Weights of a small contrastive audio-text model.
Model: log mel input, encoder width 256.
Training: adamw at rate 0.001, 16700 steps.
Rows from block 3 of the audio encoder of a small contrastive audio-text model, named by matrix and row number. Rows with one number belong to one neuron. Each number is 128 + 32 x the weight over its row's rms, rounded and kept within 0 to 255. All counts start at 0. Numbers have three digits each.
After each neuron's rows are labels from the 100 clips, of 14848, where the neuron reaches its highest value: "strongest on" is what is common among them. Only what is clearly more common there than usual is listed. The data: notes from a synthesiser with random patches.
# fc1: MLP up (encoder.blocks.3.mlp.fc1.weight, 1024x256), inputs 0-85
# fc2: MLP down (encoder.blocks.3.mlp.fc2.weight, 256x1024, transposed), outputs 0-85

fc1.694:192069150099101097119171136100117111061129138122171168094144091117113078106111111111109077131115139109165117174075116153156152186098069149159113099120138098134113128134169095110111125088133163174072176139107170138157184108110092158149194146097143091207120165
fc2.694:084105104199093127079089192101132147103137150122098168129130098116126141130116110115085129103175134120098085189123119182076122166160180162099098152050146086160141125138054169118146161098135166130144107125106155202118107131185170121165147164123125161120202040
strongest on: pitch class: D; triangle

fc1.739:154130066112085134174159144130182096175130138181098135138155169104133149112153092140163116155145106136132112135097108096165165077184130129161092114141143183131130153117130156156096114158087069142092111132141101143128119106065126174127134111129116123090138125
fc2.739:086138114149148131167169036124169162117130099185085165087119119187110128162116093118139187112089145066102117087154115090081148062155135129097125122107176161172125132165075148138212096071164081156139132063207108121202130100087132068118111129204127052084148145
strongest on: gate

fc1.235:154156102120135123102052152123113082154150128147155130126111182136140138087101081095154107138167081146143174132115146160137084088155056145188158104186102132061135164081184120132123162148098118090121136098079142120119113152152134120140146094123117136141149104
fc2.235:094158130162176167190091104094120149152147149091148104137113133120117087164116139100058114109067133196188166105121153133166097097161170111114129117087086179144156145101161098129136157117169158136185173154129169154120103116130080119120139138079142105147095185
strongest on: gate; drive

fc1.377:174124089129135090068135120128164075108120163153157188103176092138143108149136126176113114148108118155135066154077115134136166112105119112169145119128170106130107149133131128161114122107118114115037188134121161168117140154094076108160202137078129115182170088
fc2.377:116107094152124142127107129149116187151089098183103166110094115114168170114085112197156122134101135075141102128142142108081095112186167203135076144117107117168110129117061151151137094138130110125104091115125118153104086164171165185126120167147119092108104115
strongest on: pitch class: C#; pitch class: C; harmonic FM

fc1.764:176118120111121123118137150149156094126155167197130177120135073108128076124140097137162081157166133142119112131104068102162127130127136154140135115133127135129163189130100168116127096122138088170127203081154161161135139122089174117119121149119120120211162127
fc2.764:134105140157153163134085066132123151127095133209119179091112108117146112143050082119178120095117148063097133144083094099082071132132159135105102139094116142156124180154114151146147144126124100137158113086115179135130140131157160152130093174134122150164105131
strongest on: pitch class: C#

fc1.624:148100114131117141163121120082135102181115114141200145134138061174100164156069110120117093141183127113100118134172123125142176202091146070075092110116162108141091213169204122133127094123138131143141124108150168132175123108109161125138081150122115120198128141
fc2.624:081139156158185174151129078136117190087160159080156127205089100167114121131129113144105162178063147103148185138098138156103085124088130103031170093059163085107151125158128164079172131123126224126165119074129156120118116128163120061104109145150142094114173120
strongest on: pitch class: A#; harmonic FM

fc1.459:250104127114122057127107156139130102058093129154186144128130079109116159108074122120119087122125112124128132155073127149110130135092056120111134097149135082121100138122141080092091123139138162080085154143124171158104203142150144131170220130106128101206141137
fc2.459:122165132158091165105129153169094145087121144143118159101107093108169165181105112167142177152131127108088084162154104080130120087117175157109130138130153098119132095132038177136177123171109129131157118136076082151099063205131149130117089144127128142147174048
strongest on: pitch class: C#; pitch class: D; triangle

fc1.36:132101155155185117115107116093127127121161138130176126145128146160074145133132146077095126091109145105105177140099142164148087128111086146112122108090110111133140126136179088079116161090134175110087130115112136172117190084119158129167214101104143175120130118
fc2.36:114114116159159152135170104118137211141122134098120124026120100170102116185114151157145113161095148182156077079150187085146125083157190110129153127062115127124154123110140116156162095140093162175126139129133135098154070145059104103043142149131149151083109129
strongest on: pitch class: D; inharmonic FM

fc1.368:115174177111100118088115123184144116133203142052112184135161036091184092127154113134140118169124126162149121157132116146153152144145133122125184182137174106098133078150110135130146125091120106139166115059124050127118073144140165089137128144143103074224179114
fc2.368:114102152166199175100124091133136174118147130145151132082113072160110137198087123151193136128078131113083110142093123101125118125091166154131161058061151101091085127153120215158161152138102083168136170118109147114131071155150197096144131153091146118168133114
strongest on: bass register

fc1.597:180108133119094137108168099182166121054157071165136114146105156084135167018123127161140130125136138129116173143112113164132119074138101105144162123136172105175177179113106160149127099112114104110081110070129080119126143084109165199160185115111102163136126093
fc2.597:150108124177178154106100112121105174146075171184119142060113142164117066159078157093162097123162150091092127111115065084109100094129156111123091093103086126084123195127154157127128091169129092159097146161161174127142085205153085105097104177144157169116082093
strongest on: pitch class: D#; pitch class: E; harmonic FM

fc1.524:139116145119149047086095136117159146098146119123128131111122083163099042167103122061086098071124100157142116121103086120169152187067102190135135130101113101106133117145163078075072127094142167122109218123150141158157145131185174147158244149107144095158152144
fc2.524:091105113173139103117175153109141167067146063140113162133152080141110148091127101136092134078115145097101085129148121143084139128163157151126109152066157099156142105146102115154161122066105190110140112078088143188121135097078145139131196111119144163100196115
strongest on: pitch class: D#; triangle; pitch class: D; saw

fc1.148:143147103113096139113125164147123098155165109146140150217126056189193156131129074101123102138217115123104135124113087152135101144150147157105109165145081105110174171159097169145122127121089126145138096049129073152129127126138205183128118128076084145171118093
fc2.148:126105146154127124140175093116094137075129123133176151148138095176132148124133102102164170059105131078145147163094071097101096099089152143053144114121145090093128128169131147078185136124103163143160141087127110133099177133120151132121111118118143168149147138
strongest on: harmonic FM; pitch class: D#

fc1.315:154135092118138070115142132131136122148176139142067150111151184089156147065152130134136097165142114152085147128087112124157124128164089161219125116136096163112129107095106127130100126156137112188061148153135108111112133072165109144170187132133147121105166131
fc2.315:147155152121166120101116135126141092107138103086162086179083127200118101118092129107109165133119101112174129170137131117084131151064090087029117141141171091076159144132129150066112114132082182099181131129151119123158146152153157169092137110107088131141148121
strongest on: gate; drive

fc1.397:153118112072121107134126127219171117148179080058137157141094071135166098082178136135111086095105110139174097128115098150121145171116099163129112126135128106151122061121104102151101093142108106110116142149190099145129146152148092156120135166152130075162153151
fc2.397:068126116164179160188106085111120177128112136116131144152076157185075127165122117103055171136118122074134186142079203120088088141095108146078140082108110181140134154103138152109139117127176181057139123114093167163134071164161148097077049142121154139096112140
strongest on: noise; tremolo; drive

fc1.705:195068122131144046103142136149163100083122116136148159100151079141113141145167137152131118135107143179161076123094097171156169124086084058138139098111175050116118122123130093131125092107120132139035181142153145153150167117089126118169234134103129100165134083
fc2.705:076126101186139147102114143111156183138136106130140142107131071118143173127103092122107160101123149101079088133121166152096113139182166170155142165018171111156135129134118150131143114096136142114134113067120103162090047124133147148119173172104161136083202087
strongest on: pitch class: D; pitch class: C#; triangle

fc1.317:119136115155097125139118098100150114176157130164192150147141015194127100125092101083107102145146158122150116137106164123143136184114126109123085128103121119121133195173194141108112118065137079135157156101136137160133157119125163183141105186116101159214117155
fc2.317:111122170137160188164121064117109150125156148126169121171090092126135150157180097127134167140062149085126158116118142138108101165130125180084169094083130128064143127158145148118220137108143139095180108100140103110078130129152150094136090147146171078140159159
strongest on: harmonic FM

fc1.661:136149150143130085097144141112141117103131117189109129086210107143117131150154107149145147185144148093124117154062121148150186112129121048182123116119132150084129127119134138172124163086117080161136130119124146111137150169145055115131144133124111112166133041
fc2.661:136130128177143205143112100127077171110135128187135117147063152087159169120044083134106167090070143110110172105125100128148061122153161196141113086050113154135136172100087196139161143109181174145183136095119138131108152108165193076151122146071153122114103143
strongest on: saw

fc1.369:137112071106108115123114144118133122163143103162097144132143157073161147081179124182140133126117134159152136120115159123135132134153132149187108145172115186143125097122124090134110113138156086148096116177159133125105158087117090124195164137157154136146168147
fc2.369:140151128121133117188133145122128121112156146099144179152136085175130136120106093095143126162177090120131100179122083115132105115087090113090141080114161107067123128142125174088135133141083160137174121086140109139165100157164217112109097182091099109183138131
strongest on: gate; drive; bass register

fc1.617:112141097126045152127120139110103135131147096141100176213129068072211154123169103165168115123173146135152185145090125145096090106179163108105129144148132164118163147130132147123130126096106112107205069088135100059127190097113162099126081159130117072192201165
fc2.617:122113162177205133122095108094082158084138145187152116101126098102121114154086080058117142088101124117055093203109137175154164198138142165154154089071140110088105148116118157152147177085185152136130172128084192170101071154166166098164160144130151103134146091
strongest on: inharmonic FM; pitch class: G

fc1.757:107170120130043136139175126152112150142132097115079198150131110105215178091170120134160133125194141159105114104158086123102122119166155118155114196156118170133178076147076150129154106116106106133185105054111019130127146131139135123130085152157149109156154096
fc2.757:090051129186168177142113116112105206093144126158136176126130084122102173191123090136145144118087144099130099152139122120137121120119190192136155074076137116125139125160104176153218111124154134132087117113096155122094098143133153081134088179154163116141153087
strongest on: bass register; harmonic FM

fc1.708:147113181107097152160098170134119120136149107113124087158127160140118117133109183101128109199162141197123209075168092151153086067144145052130148126148097150129195171069204099117120085165104123116113096110150185102082121125073064139099132129089142171135132126
fc2.708:116100139147159145146150160152103190169081152135129239139165069131152131156148112048128109051153121109136138113162065151153091140155191170102080185122134130142127134152124105111194097152127141169108114113123127135125130126123203115106089211149148141161139137
strongest on: inharmonic FM

fc1.318:130116041154116115101113109068131127174136127188098188111137098197119123124126086109126094110139150144109123139050135088137140150152105153165087134085119138126123246150139153128089123070147079112089153107109180177141160089108099159188124167132111166160222107
fc2.318:104087153191165190160109056084106205096090112146144162147064142113122145139111103151106166135051161067146181136103174150122128165157160156092131110072112136161123148146098130151187122126192150111146093127156158126115171126123122084126092144146179071096122150
strongest on: pitch class: D#; harmonic FM

fc1.399:143095169120116141113172129156186126105173167170130137126147147151121165103092076110153118181168128115100159105121067125207104106143134206179116098140082146164166168137103143113093124138126116200106118036145140156164130062122190193139168131118129170113133103
fc2.399:164134132167190153116087089112126157158110123196127105038114129113131095088093119114147094144120146115107127142058125090100146135172119134193153133084110158107126173129170188143107072135133070135141151107154171133096098180171118117118158155094139104121072152
strongest on: pitch class: D#; pitch class: D

fc1.328:123105096120170035078061133114181114138138130079095147096152081152107057158168155152167110120139132150160061107095151143119142167098089112139142107125139091111096104134168062089093138145132137106074227165116152167147125163153090148096196133127102108128149097
fc2.328:072135115165140183123227084140143184137139074095145184116126075157121166113108129156081156101084160110117099117175146153129110129149170136085110120052176096173127108171082131166167119072111164095130078093138135170157087102115158130148140174179122123113180124
strongest on: pitch class: D; pitch class: C#; triangle

fc1.221:168134111129085130124133152142104114127125131161150181183141088094218138115152106148139070143161131114101140161085064138182106143155126185163083099139123135099159151142075128112111101143117134103115071131036129168113099107120163161163126170081141140200178099
fc2.221:140078149173080131164185080140115186102097124129140190120154093089122126124131091177131130132102142099115117148109057121098138141118170081113112139078141089169114108170076156147171102155134161189110147154132147165098116123140113126137107167147149148129143111
strongest on: harmonic FM

fc1.632:140151098130114136126114112129144127138147142112149179109150013137149116149159103121113126180114137132152084132095127110120171153136121116146085140106147126042138111172172146114152121105139046161120144178132136206104146150088156111134114202129097102228182125
fc2.632:159100130173197192146161038123133156116191140143186132165116105165110141097107103150120194189087138070083177140098119126120096148101135109083177082060134118123114151157145159128162095140139114128160120108183130108114103136187157085110100165134130100108138154
strongest on: pitch class: C#; harmonic FM

fc1.265:103088139097174150106076203120155122125158142099096065115159178099092095161132200133145104167153095142055161096138094123108102094124170104127136118176143128139196164030126103110150107194115117087164149107151179095134093164126111125126139048129148165102153151
fc2.265:173095149118150134146129111172060135110125167168144255112161033125168141135133104108105120088147111105116109168161112158181145183124178161123092137127138106150106137155109130124147127153115162126113104166140137161116163150145186105160078221131137152231103107
strongest on: drive; gate; text has "register"; noise

fc1.329:141187137142114146153142125129105127130146111138090116122164157099160099172141144059155158139131127147158142101175145108131134109171120084185153200141071198091153089120136105125154126149133053202218105132140086095088082165139075096115082145125181121128079182
fc2.329:134085125156116192184089106131132184110113114151104103111096139111118207129051079139148132166102123149126133144089114079167095078107158162124168061092129180145145137101066184130160136145128138154122088096147144132162137081120160059106104151136141085096153127
strongest on: triangle; pitch class: A; pitch class: A#; square

fc1.530:130132114154118151103102143062124120157095098172145098099100207106048116154105090141196104148149130135104131150117108156159136160178138082131124093119139147100078232114143134162117143130135095115055159119118161121103115114139135125150092101121132134064129096
fc2.530:074065148161133154134126095094118194120095145116083116090121165126083073134092158125115135103119172081184160128123119083100150148139196146097093140079134165191131124124136124115143126124179177117109148125174184118191121131112114089054120122160127104032111134
strongest on: pitch class: A#; square

fc1.766:096164153150116170155147107099085169144108142129082058107164203128101116134106113075096153126117117122118141131148176076125187125155099125144097196134103214127139089133142107127129134100147108159208086128115102127143089145140112131141087144139146097098048168
fc2.766:099083098142147169187156101164145191132119135118096137145101129156112204182077101141137152157115100121127122116106122103168067050103155151097174089105139184162155106099084161118161125163097144134097061113109131116183119084101150088096099158128125136079170110
strongest on: triangle; pitch class: G#; pitch class: A; square

fc1.287:133107114098172109157111187159112108103171202098131094110105166106084082129140182086104079149161094126125129149166083133112126128122143086114145163171166100102136110087171110126088098184097149110106177127196176111127101131188149104078124017167122154095118146
fc2.287:169074139083145109139136096196109135158144140166122234099184056163152086163128151076135089075152086120117117114143112144166095140124165138146081162161113128128155128124134128118140110121076129164118125181122124132112138136129147148144097200147154173255087108
strongest on: drive; gate; bass register

fc1.165:099177145120149105114062125122142127179149076086099117180108157178158078138140098052134129067152125168166149121166180174114138217169121104151145202140114170094151129105173134138107162098108125148204139092163110082123084160200102161094093135128113120109084150
fc2.165:097060131161138164195113090106083207146121137191134149136093161146129177118077104113104124155127135100168148135107103088144056118149179156102110098112081223139152166098126176135161067124174185099120112060124189139146131085119155100107063214083155105095116132
strongest on: triangle; pitch class: F#

fc1.137:118124141152139145125180106177165114108184096141148146168137101171148161116146041114084156159083123160129129115182148158115181136120113125136187154097187113123132142149139140125153101061149090122137087105154077122138116132126133120165127178118099129150155125
fc2.137:106060099126122198186133044143151186130139133144140124086122134162087171158113119162126165154066098085134163117090120090126089151119136145102139099073101140127151112135089185098181105136146136128133128140177125186150157154138112086138128145156168050096183120
strongest on: pluck; triangle

fc1.430:106182115127069106124161121158189123136154136130119156135172099141144094114153115167134113161136128180162068162137140119134177121104103079132168175126167131096181115133152158146131107052107098156125184128129105141123135167080092114168118144125096105164180093
fc2.430:144099132158175202154123038191115148162117151161131162067107107169129151190110113131161179179060130104090146084100141082129062110125147117123144103103105130110110133132122160132185101166131068178152147158180135126141101167175121067078069209178172130138104162
strongest on: pitch class: B; square

fc1.537:125142087134115093100082104117143147092098074199167114106118149131155150181102140070138116050106123102081106164084060120084090119127126100112134103118160061089137189128089113135129120070124094134111114128130134124110140180170130160153169137117133144104135140
fc2.537:094114133189164172138167095099105197137100093117157099124118141201081147145107135130097154111092152126142164084104135150185155119145147085092110115026179128119143152160190089121154084081144172126118089087158175136195113116071085088110176120154153106035142127
strongest on: pitch class: G

fc1.50:094150146121142135112132121106124144100121133079090092153108129159100095163137082152084158184088111114162097119117197155135185180110152194109098129140158183176087109117122148168139170093147181100129101147090158123161090114114163108126136083124067055068118122
fc2.50:122101124126128090140154073158135190168173159148086177084163107188162092141123128107161140097130104109115140108065083084115061069115131136120059105138084200160168123132114152079131111142125166156162132134126131136187159116114079148107119162140131143135130102
strongest on: gate; bass register

fc1.253:157094100129182107122123157102122118063085123149165109098153104138093139126120122112148134107147122089118151148062112136130218137105125119101083089120121119116084189122172091093076146162142151104089134142110169131151209146126140162112151105072125151142128134
fc2.253:057157123189114176171119092087117158148144132099122141105135079197102137182142101117145192101112178060161145149051108111113134103091136115081138109045183107100114131186150163122186172105177139120168126123147118122161082112130120088113107166144132087092151153
strongest on: inharmonic FM

fc1.492:101094138148122110087122143154186114120187198149092167192170139209116197149158076140159165150170121116137151130101090141156106075101122146132137145115102108166193156141057166127119169126103116124082101098107128161194166111130140178140118122120100159069180051
fc2.492:176127093143139190197162095109125150132078103163187095091074139121150152147079187112113154120104156107117102138093139066184117118142131162135118091112059128129102168134150161123107068178148106163152116167116139128128113125093121149118126168074186135172091183
strongest on: inharmonic FM; pitch class: G; pitch class: A#

fc1.23:138098112108087148155193120165168106136139120153127180153159050101173145088177075144086087146142152147169097134130116127164150118143150153113108159109159179165163134153118152131118067144115111148151135074194099122151164082056146150134100171111091113199150133
fc2.23:166084142174153157123130089127126171124083149185152172083102095147137120152120113161172123132088109099061085148099110105068095176156136182120081070082106126123116128150047182126156104125127134119130135112129129166117136189195169128107098179122118092155147104
strongest on: harmonic FM; pitch class: F; pitch class: D#

fc1.604:121167161116062159170190139123111131163105081110086061138103185092135124133124162175123112163147125111194142111144134113147149120175143116161100143124099195141118138089161141150131102144111117185138103131103109113124123102086147142116101125122121081084077199
fc2.604:085125109138153160116140136130139148079114160135117152084126093142102154167084078157147131120156140119071087178117151091161126119084194166112148098075174114157127127142066120128158162147094165141115095080104178129199113096091180100078119139167113100112183084
strongest on: triangle; square; pitch class: A; pitch class: G#

fc1.293:097139154097075120125137141184131131133138097014073152183125105082208126125134124163144121144169114178172089140158107131108135143118128120119169199176109138153137041136069119124141095180089157121151122107134059131124107172155118131098091144134103089152124128
fc2.293:077097137180155162173110147106085176140128136095135186151122057136123159168134078118116146125146131089150123148109147141101077143122134172100161108097120160108099112126145150139201151100137190072141099082098136112095131103160180087138045175140132109160143130
strongest on: bass register; inharmonic FM

fc1.511:126189144120132077095136124101145118131168173083095128102150103179103075134145128130127142177138117165129097165094133144114167159049097166126125168140143168159121111138166084141093155109121192114116160117042138146157119148104161120120178043113034090110104074
fc2.511:110078119146160148157153098137102177214112185132110159110124113196141104155136145118120122094171150129120155067113130090135034059152153089080074111131073139134124128143158135103147141171106119177173106174196118114192158092095050147066052169169151151138130145
strongest on: noise

fc1.723:126127156105191052079102136126114124072156165115094065127136167190094106134096160099080123129111121112129138120092152110118114116075093180132117127152068148121195117095143088096105136106129186110099145128068179147165171133080133138125220088140118089101158142
fc2.723:118068098144093161158162123142127193160080162144116183069099121131124111161115133182170101123133147151079110113150088073130062113173199148115125129119098128163159133124102159110169069179117129174131123135139114133141075125115109131102097207114172186127114127
strongest on: gate; drive; bass register

fc1.418:119149153127138133108103119176189134141158139060106180127168071104149097129165078135235146116161138145190105131128149163145130169167143127118184161136160125112130060130124136153164176117112085144186127088176066070127149149134142105092106150175096082134111087
fc2.418:120089160120175156124103078121132150115149163150126107087136087170066136169116085130161131172069102117130149139086157122158104155079131174131150064103142166072144126106155202184171142076122120124142164085142155125118130124117175062110110103156123079102119125
strongest on: pitch class: G; narrow pulse; oscillator: detuned saws

fc1.333:136101068085114118136131137134141127139132093182104157182090126124211156090129114152139071122177111126092150106109102135135085105146152179145091100147098149159147194111086193143078074174072106128144089086142128127163151079120202199101106158089111147161149122
fc2.333:114149094203153170125143079108180146133137114193151097059144113141088119134073101147142160121110155115107077137121106122096160176144131104101165125062153103139091169142115162153117117079151113170149187125176155127126061145148104113133137157115145093113123129
strongest on: harmonic FM; pitch class: B

fc1.254:105142143174135200139110110125151150156097135182181107120099206121115175131096125097186110097125141118095172115140144151175042093158130148153164092112065117102126150114118105117157181158128100158086090160140128120089109102132118125134110155121145215076069101
fc2.254:111112138140174181156122111130093190091079139088116086112138173152115131188106142107074136167057118174162121120100174107157129114114166109122135110065128165074165110077131114116162090116156150140127101152116168139173133171094086032107148136137152074074140119
strongest on: inharmonic FM; pitch class: G#

fc1.215:150174212100106136141123165169150119049132180123124073138154152107129109134095188120164116138134133167148137114123101123150091088108108132123140120149168092100208100101158104043158141138118131165149147087120116130086113202129150100108189123093124125162076148
fc2.215:154115164145182153152157138140112158116097162119120154104209091114141112176149101084093097113122124122156142102181149153180147108134194138144149147047173123111148124114131097172175110109119170193089111142119132095147097127120129074134119197145162184097185115
strongest on: bass register; low-pass

fc1.271:191110160120137086114154137175164094092158113169142135119185128121150156065124095103131122106102115169168156107122134162183092131139073178183178112150083125111125090109122115139124140096140110190084139165136129133139200101129114153151172134132132107157076122
fc2.271:109128189174149167128065173084122139083120175041142094127191077105085045185100119079128162126133143164126104201097087161115148140085120109141164087060181090099115097140150114062136186145120184116207161112142162143141096163167159061117176141134123097162120167
strongest on: pluck; drive

fc1.223:132160154143067132132130121143130123138144116095147205169116026155159190110121096033109115082118165094152138146190185174148128124091119094148155174089175111134115097168162118058120115069142168171144096131164111132134186101107131152142111194092126140238123160
fc2.223:138117150144160181122118057132090207089144180123175152126118113117139147187157139137080162187074133166073136144092109124204094173099145168122157098072090109104116105152072173130179145152126168144122110190114148163135084140168128029158117189110192126161154094
strongest on: pluck; noise

fc1.309:182140163136062166170163077173124151152114105144166210129112041110188193124091096102152149087112162128127136111144151132160103106119160169151150152088113138140100108188142118124162144138132074194157056157148081111115175095068146124110109233144181109203078151
fc2.309:113133140161185191128148059101103215109127172087145108114141147152115149197121125115068139165067127152122108134082206127175140139087142129140140101049139163108131102082113141126154121112148170148139119158105175144176099151132091010142151151105143083103181105
strongest on: pluck; drive

fc1.585:112159150164067181116127129095119151161105148094183130128076194086068112156107170170159112102160134111132117171156085117163092169174124165110147123072080108085082123160149104144157174156130118147091147182122103143113079130153111131138110137116148141088124115
fc2.585:099095138146162127150143083076084220123119139068108114134129144143104121198086141102050155136086136114135169107146174149160134124126180110105131145083138147136135139095151108147153122110154211131117111128122170082179118105088083055082110141120136122043141120
strongest on: pitch class: A#; pitch class: B

fc1.504:137095127121147113113117122149121107135145039125172160170100046162172116082105164053088090081172143135102127150125164179098140185120097136092083160150137089152139187141159139128101097127112164066153110115127139115154154099185182158142114160097098134204126133
fc2.504:083149116149212166164138071098119140111125134134165110122074136152099136150153118151125183111053124064145150110080122116139144114130144222097145046115136092100067138152103135109158171182158125135145115170105098106093144143131095106105115091166164108106136125
strongest on: harmonic FM

fc1.355:201095160122110087130179111137121135011100102167172102104159117103114084047129081120118134118100138124139120170088148119130162140081068096128112144123162095144122187129141112134121106109147159125131181117106142102130171135094073161143157139103103126171077151
fc2.355:090149097190177130052053122122137130113177150152086125113137102213142133186123087077096160098111146070146111116066152176096131135160177163142104152064128091099131170130122163173134182077125127116152117117079149137132126166190166164146168131118121148111144052
strongest on: inharmonic FM; oscillator: harmonic FM; pitch class: B

fc1.299:125071148135080153138119115087144094178108124164189130149109151128080139113095108163130073144172127096114119173131115137132158224133152123086104067110131147134083229110179148159124120125126168112071153130167170192135146080106163142130081095115110139097149115
fc2.299:092126156172147169127107094095123179119105161076113122117109125136078081169136144149106134177123155103158135158115157169091162162127166091090117119060162144162097126146149108139163137121169145094130123094193194112174086148155115037078100128164101054050133133
strongest on: pitch class: D#; harmonic FM; pitch class: F

fc1.222:134164130097078107114124160175103115091134151082113174183128062091207125129150147125129104150186126173134119159158125164145101111135131145130159171150134131103157064132063089095147136141089169114167101113069049110160137139136152120097086138148113103205165110
fc2.222:077107156183165156137124118078106172110150124129150142148117076114086151175126043101145147090096138106114130155067142133114125162129142217131173067088087136114105126143140209164195190104172164128144148097075150120065120123159145095149107149103140129129141101
strongest on: bass register; drive; low-pass

fc1.208:121130130157109176125127138071118109163070118159203101136121153123086107099118115139134116148179139105079139158103120137161201162158141067097092122126128120107087250124181158146111127125131154108101132101153150135125131094083193130122090092114115164123113123
fc2.208:075098150147122143152141093111126162121109147085103092138108135156051075153123158142149141145106141076188165161129131113084133131110169097055136113091190133173128142139139104083170125141142185071105117103181166115158084108113126076045115121166125080041116159
strongest on: harmonic FM; pitch class: A#

fc1.450:125094173113107129123102166129132128138139143118129085126092162105118128072120201109138049150136138178128211064168074116126074088153141115138146116152057145151223133067144097065145091189132122109121102118134154157080157115122088149106151134127177180124111147
fc2.450:128072118133146159165121105159084177179083145169116221116111073133187133212098125143153145104119134114137084105178112091100075135159207182070098141128097145150118118152074151117193091168104148156132097150129125104118103176127149112091063236106145133163088125
strongest on: bass register; drive

fc1.47:135119104135095147136170137085159118143135109181121145117124106092157129106128103146150102120179141118129141145109083163145187144172146077125083137141178145154087225113141173147114114113125131139139101092157133083149133091137171176164095134115095125121135156
fc2.47:097097144174136161150105069115103182113126160119113176113143078154078117143118103148121146155109176085122113187146169121074137172080145117079139125036170129152127104180119132074214130135139179109118116098151197171152126153141130030119083176162130081107160119
strongest on: pitch class: B; triangle

fc1.703:206137153117155086075117141137155087106094118129149193126121071115162130130124118112107114123110121164144076129115130180138188155129114117148128114125181078095077128140159102115077099114112105101064175139178157131168154154119142108145200150117122072205132127
fc2.703:102132102171131182114090104123090160109134102171118138099088093113159148151106081157177143111131134076076118161166122113105104149170190146125146147093156100125108156141084151157197124127132140140172110101129113111082048175157138125125086159138136116103139129
strongest on: pitch class: D; triangle; pitch class: C#

fc1.89:161148148180130191176130078119141151162121113121229116085119176162082188105128148082147162106089146122084157095153107100120082121094112071096134090069123113102123163149182157099179178167166095144135107154160100134073134103150104078111079127172178159067122135
fc2.89:119113137154196162154140111112094217098126120086121080157131168159119142151142154120089119158106115106135153117123194138138121119114141104121132125060155153090169126089147067100163058116129189125113096109102142124178105115115104044096148126132151098045181128
strongest on: inharmonic FM; pitch class: A#

fc1.522:139119098110078117131196137227176106136160125139099149102152104129154165147149115189172152125104130205145078103112119123159085082123073173188195106157093108145141095128062138146131132140112097165126143141112076106100127166109085207165140135095139133145109113
fc2.522:156120179148174121088156132159103142117132176040128139163170092126105074139160174136117140149178119152108120166179126177097174185101143036070135163102186110153125094115159123091129150168084220107144150148171130131100080164187130057098091128129102132137134098
strongest on: pluck; drive

fc1.113:182103124103112000118118157178162089114138140130171168097138073135114112139109119079113070107126097126143087125097122127174117174095133197158128091136097063121091099122124101082101145138119155130093177159123126180149162157153179172124208132121139108191129165
fc2.113:089148130155111143118154098133134147097146142159139179101131066145131154202118106098127150107089141128079075156105111089122070129101171183113113117075131090113158093163064160106176146085110143140148161095102132205105104127103170120162141180128153102165212116
strongest on: pitch class: D; pitch class: D#; triangle